A small audio captioner, trained from scratch.
Training: muon at rate 0.029, 19600 steps, batches of 128.
Data: trained on simulated sounds of rotating machines with and without faults, 39062 training examples, 64.2 epochs.
Rows from block 3 of the audio encoder of a small audio captioner, named by matrix and row number. Rows with one number belong to one neuron. Each number is 500 + 50 x the weight over its row's rms, rounded and kept within 0 to 999. All counts start at 0. Numbers have three digits each.
After each neuron's rows are labels from the 100 clips, of 14976, where the neuron reaches its highest value: "responds to" is what is common among them; "loudest band" is the band of the loudest frequency at the time of the peak. Only what is clearly more common there than usual is listed. The data: simulated sounds of rotating machines with and without faults. In brackets: how many of the 100.
# fc1: first MLP up (encoder.blocks.3.ff1.fc1.weight, 512x256), inputs 128-255
# fc2: first MLP down (encoder.blocks.3.ff1.fc2.weight, 256x512, transposed), outputs 128-255

fc1.220:577490435631517544470438537479451518618546602564472584535553525538586525536578482439525605561499543563543487460486594471498496375457437397486491456491489527425564511482510503479530509461438490502426546372455436546473457493572530468494579521495439472480483511494580531454431397541474455499491544405457586497518469576471551548444582484466419514481424463496486527439487433508431460486435
fc2.220:439488605526473373443510506488518478491475474562522556493468464485487550589509455558492575559509472515431479505463543542506462571530491443502439447579522417614529511460496581516514528510504544571440420474396466526531477507520440409477513513465553354521449538550578456509591492513455582543527529533495496536511560459441460565533493438576479532566555542429566551460485396409552515533538
responds to: state: faulty (96); rattle (90)
loudest band: 1000 to 2000 Hz (38)

fc1.180:581515545547459571549466496436519422466452505533368480448436452460461517462512480571469518501504534533496489490468573491450519606438614533469403423550471526559502566532458468465427443431549427508493528501426445504525427431452544499554523524481477535526554516454465511462486541546600517513518509633563574499483443448474390514453604475510458478543467479587523472409492582522535469451576
fc2.180:460503343422449507479440481449515422501483504529452434427384531521429557453473512491550503531493499508445577452524452540502439507490519424441472461439490447480540522521480466554384511515542555401488480421569506536493467471563389622484461518555464510404516580450529515520482566493470536520462638514447451518516485526518480538478505460549428557458561488475439472494546566572454546462460
responds to: speed: fast (84); electric motor (52)
loudest band: 250 to 500 Hz (28)

fc1.234:499520517474485396548432554497439513538468488558591478527505502472535452417524531438535474411434493502486530531542515425514546417430491524557491618562558436535529467515512471561524438502506486498481523430540493546500459415370487463477559472543535469560544504511462494416474456528545470495544407447556529595527580449417391520519493439458449543568521470523473503493528534564612530437488
fc2.234:470547538499487517469505553527479565480494584438476424513553409591469547480467500472430569523521477467460406483549444484495469576556481516482435499463454500559533441519496388465456483665586582546539490498517451507516494531640541532489483441451534436378454536520499482554496456526534532473493532495485571453513470439537456523455501539488471521597568481444548544518494532565472512477440
responds to: thin (high-pass) (53); turbine (51); air leak (36)
loudest band: 1000 to 2000 Hz (33); 2000 to 4000 Hz (27)

fc1.385:446590504517536537539449526415532525459572482486569574481534457489505439463534519435503464446551494480509544468543550443546508432532438542442405532457478521563539466464464457566522483532442447381474408497475513444468542545502453584564634473553542375564444505532483517504562448570570439498512402559477469529547535540547498466508495533410465446471522517456598445598448515441477568526469
fc2.385:493478578538488523490489495453510464535494561494445459482497520498489540542488485597475445417439460543509527480521508458434548581435529463522453548469467532596532546553462498580453425581503504498579437529499483432516418551454540607587473490501437559469517544445429531541558336502542481567430346491627561499447520543545451488476543530445448542507429446554507508461409467487447508513504
responds to: state: faulty (82); rattle (71); conveyor (30)
loudest band: 1000 to 2000 Hz (59)

fc1.273:600540487509535536539436597455450405438471450469378507600609485476472535457523547514553541536523484461459394484494481524508498482492407454530591483511516434482540419530472416434515582610417574493458559431605475537545457457517461520499543503541515459476479508446451479432535493400508473569499446456477627561455537496582431445418527416553493510509538484496531455547537439482520431502515
fc2.273:496581443448393491510515553510601528462438457444570446499394520561552479571612564534469442469513513524518497435573546479526478542462487560496509547501500492545510509486485611404523373562449499437448454571556441534475522578495524580396615537481488471482430450487541422471476668468510549519380413445563419540478493550483515488550460483501541486519486459443477507574494445456511450482490
responds to: rattle (64); thin (high-pass) (34)
loudest band: 1000 to 2000 Hz (50)

fc1.231:483525513509480400572488515552496425443533461477499499531405558497572482563412511470554475389515533567540499501495487528432486575500437445456464486536363400564417539513588441526484569432451562503396474438504528512488504453607477540623573444466514467537472437550471516499499502397427475573603553453531519515588510522490406488525520432507494529465447528444529483455487479562576440483441
fc2.231:476428426501467474511483421553392482497517513558510544514393477411490432519539420563463453412492511485575441520517386536504497504554574518556520563386430493453498490468501527530515431511422527463493434568535573589442469496483427566476513447525438419525440539486555543526498483470485485476592583555480476513530580510556410455510526427575513455479472510478527579563472429592503590440384
responds to: speed: fast (72); pump (36); thin (high-pass) (29)
loudest band: 500 to 1000 Hz (37)

fc1.302:515517485476431530466506527555468492584496507501471500471571465474439443565505480552555480595470530460462476516442560414450453528556515495470526522437553490534559606497469489534517485547455505497591447525555434543551524537457455435553510375440530431421493463464483489536498509546445496543579503471419506457586584516481496446511561533349444579511445514476517492519390610591665565501604
fc2.302:517536439483529558473537488576511549598507499396543425520404416556482538377530518512425439472426505389540483489482492508481460485472525471472557490528509506525605511552521573462491602468476429436465441438484505419442476517465529361446524431411539578488449461511489538575487491540521580474487524551622485542452442416480440482464436469555586480456603504573495496549528314498426548479439
responds to: gearbox (36); clipping (26); text has "clipped" (26)
loudest band: 500 to 1000 Hz (36)

fc1.177:503528515502420478546518684433487453429518561478536464569595542447477495521515527574515470538514384523532460421500531566541466507489451469410508537480441498538500476398529484501401454529517559526612521440563484642568509542544524524570552389519521394510584429482485459533438550488461489513549410499504547476525438497527534472519451511571594520428567535443477419474566497545520424514436
fc2.177:538494407420463517489513519487562486567491434572506585525489517447439533590567570475430437524458513531508540488540521563416568412453456501526449496533485450526420481559464571574513493538481531466469548535537582575479598535446493542551457388449475566544508474511559494503576512407471437559400516593497553564555487464486415474453539453614391569517428476499510424392561540476522428441461
responds to: compressor (47); conveyor (34)
loudest band: 1000 to 2000 Hz (42)

fc1.351:509526504633528641463564511422468504546516487518512445471511549450454469501483465490566424589527512374524534518493475476467557468529571545486580528499463555447411536504490392449455531424554485475526440592551501476507486529462513430527502474627572515546550526565504468474446542504539415605459544513537572411483456480465459486566513522541431544518431424521480423493520482466473495622561
fc2.351:492477520498458573594554554467497429446514509542572494525497441432595524487485546478559477502492518411529538487536519507434442515497571414541467516478428449512514449552525509684442518435545540479359522466507554519492502500571479539523575552444498533501440498548520459555442561446532543476440474582473545538514519501529407413513555470551548456547465480512549585504530544505521457541516
responds to: speed: fast (91); turbine (86)
loudest band: 2000 to 4000 Hz (35); 250 to 500 Hz (33)

fc1.391:513549559500557496515528527480526464564580545517498516541463517537530500471487376406465577407417438517531481586483550495490539492384590481446507546534361413560457538411460418598678336533500507508537508500465459471456434539508564526575427459475553571482455516468424505523551496501531487476479509434599509480475601456540498430451519486442544550475512489484486474421475497477523524474411
fc2.391:550470396406467561611511489538551554431524535547572517513554444491471531567571521547513505511407497562465406476538532506515511508515514563580460453516520558507503408503505490522450637477561532572617524571629562531613544506464532430484560597517560510472529525528385592487521481527424473493572593531597475446547469492567531525478507526550484460517506561519477497502608518411544510502537
responds to: gearbox (61); muffled (low-pass) (38)
loudest band: 500 to 1000 Hz (37)

fc1.27:490616467535523503582498412492475541601492455580478427441528507525550571539553473542508454586419496485561510581467562506535456525485570524428457417509465561613537491472503490464456459470500463483432483461463458458554520486475529512477512517502502431472538498471534478502480410449517480440445425526496422460553610573529472526511548514539522583504476565491515537503492545649484450567427
fc2.27:597464576376500484591418483448612525559601573551495551481521508515543532496500477493595536488498484569537511479545481529482506522471569512540491604499588496481548605470572561567425435415553452570541515531477484547498454488398523498419508489584479585507484508440509512523585444558454429514507495479464529476460496540495446435446510488487444442537423512452450558508457539500459441500439
responds to: compressor (90); thin (high-pass) (29)
loudest band: 2000 to 4000 Hz (32)

fc1.373:537504465497397417562541533485466513490529527501463548468582393465562489513438462619534525504556539532487475504548458567530387460499584558463490425489394522551529332533502474576467492526630480472590532445441402484558566469529548430517479489465527480474519470483451469498568541476504525518579510472503514484532418559515511547491585500484459506469534470451478517451469513479610472399518
fc2.373:507563554542557449472472464456457524539456479492493505435524562520560455427492466481423568613436518494539444501334549523504568501495525450524487542504572573465487459465558566498432622471513476475495467543569463469462528592494563425415435495604446593587478570555512534487514476454478497537552475485505502547500591546569460480519549437504492489514460534589487483571517442562473450492507
responds to: gearbox (50); electric motor (32)
loudest band: 500 to 1000 Hz (47)

fc1.226:364507574543368526523418559513485621478483461434473458428526517561529507546534539502512427479509447545522503462588585577526442446428480475460587538510474485454452513464552522479493611442549541546547488516484428459491529548435489574535517555494506450511529503534474526547476582396507459468394513497512466492458541398433504443416479515408514487448538398576551579581594482476471475492530
fc2.226:520480541491565460378510474519569469430563464480483498477463467559362503496493504504474466505536511554508528474580378493513526555523462587609651413467455407502504510543541418545422477560439446475519555428490472462452540533565540550576470498563503511482494452552523580526555482476609463563508509479504451499452395577507574494515554462413583558484589544482551470545427531570469558503437
responds to: state: faulty (95); rattle (89)
loudest band: 1000 to 2000 Hz (41)

fc1.143:601451591576489464521432558550448564482468528568527482507505503531484517459519493567505471527480541491411484497529541531462565462573420503448556535531437515486577536371505429503436463544489572518548498515400497531481692470534574501496492483517558451499455515514476513492449442404567460553507462567494528414585494543593471433509520595506555523494512490512536493409483475505526571458446
fc2.143:498538483496610595511510459449560485489461494538597541469424527513513505500564496490438542461518491456515532541495533519543573517416482472436482541360542530622503540484483405557566639458554525512551530446451540559536531545460440587456517527509546499524492400494501527418498561596477501468455442505514512492468503495488520504456392440532397520526429515472438516592446571450521524490524
responds to: rattle (51); pump (41)
loudest band: 500 to 1000 Hz (34)

fc1.331:463502533511498492527494467519553424561513472507454413503540454549573545514535490469414450513563564485458407469490439605376498412541585366442481375620506551459514574550496490573461479443438493424453488463546392580549423475495476481501547517515520520511464520523466500453520457541482468488523554455528443524571561503519477489417527518490516479398497448580483613431490492583512526573496
fc2.331:444524466490517542475501501432437592464560457550396562554595516536510455478433435538478561581562524527458494532486431483474390452408575509576530516463462461556478450427567487536520426444461440530541433571480474475533453439530485469510453576483486533436505472532550523393403479467611565486471510577525512566487432416555498479479443369586469496411519485500490549517427507506547532555538
responds to: compressor (59); conveyor (36)
loudest band: 1000 to 2000 Hz (33)

fc1.429:418431438426392637557518480348532580478451481496532471466461474505556566544582564436522516504526516514488465452472538392566563443515474493519521372538521517507502377465512545534491522524487539405473547469433461448526456494522513513505541466519667449502510455433505485505560437420500546477421438434519478537513524528441515547440470446474366546462427450533551415504551471537387482486540
fc2.429:583455418470471470501495438448394537467545517581438440488506479510432409479503536592528515405464403487592522519542461545517502518437512434508537397543526473516485526453546602574469574525540607402508508542529566494471481521437484470527478536458530448507429440567464516463498514483492518558453486563458548368552579447459521640477487459536533565425475562510448532505524487472490579529604
responds to: state: faulty (85); rattle (60); clipping (35); text has "clipped" (34)
loudest band: 1000 to 2000 Hz (52)

fc1.286:520625576489599538548534553518502517464470521589484586525475519549502517547412521574508519453482471454494543468580447450477550554490493473533514498545505533548510507446505485513454513520497503542435621404478443455516471430465415505541511461514402488474561509531522540536455486458513502496455489598431496461442393509460536590425479441527533527486550540490477480459434470511520529558419
fc2.286:424457389551377480516515482540584528371462494486457503516579509568443545437478491510516504498501492487455543451499428505474453526562544439516446487434521505500479447496491611541492542595510484473453487444530576416566442495484407577460582443539468515401501480479386476516442533482481483455523531493520500478485498470496551517483549474474576451463517451494508384557535424449491517532520
responds to: compressor (45); bearing knock (40); text has "thin" (33)
loudest band: 2000 to 4000 Hz (35)

fc1.312:512491438597410502618438602459492445516493460420455461452419567569552446453559529416527466536522474545532432423521434501521497571495384501471471470552551516474459588483503464485536547447499521454516519468500468440533613457487460471553444569472460570545491457474526508463466463567475453568497497487438519570647561521502464469430557572415471441454608457501441500483540386610494567376543
fc2.312:530542575521478494538577559563483570539546486474530556442557540543540483452492600460500409448426566582476500531444530512463505521480566581537493541517522414451432509502456525453514484491502511593464536494541500618576501537581522388502518451527380504568564402520487531494553335502497427507455443495473503460465490461592531571524462412450405571499614498560498495456481557454488457486509
responds to: state: faulty (94); rattle (81); clipping (27); text has "clipped" (27)
loudest band: 500 to 1000 Hz (42); 1000 to 2000 Hz (38)

fc1.262:516551519542498396466414434489525476523435470615424606476454456459479500594563494527512534487431481533440526604500533477517462422499437564514477411498444526486415516619564449451535519533481562511490418512572547503479462510439402387488424528520578565538490578556542535565460521658495460465495493455486477525524549528393445548508504489544488443554546484416462536413560544421445499479547
fc2.262:478428495541519496502499452497526535557447493445469420487544481476524530538410462476498410480363448500469439564508501538525406564621501560482430496502532454554538429511495509523499551477425540523449504478507496489521418548469495538590436593547548469397544515516441488509545475540477518552419422554562540498535508563540541479443418580506476577528495532452499525506477477480456494517548
responds to: state: faulty (97); rattle (78); piston engine (36)
loudest band: 1000 to 2000 Hz (44)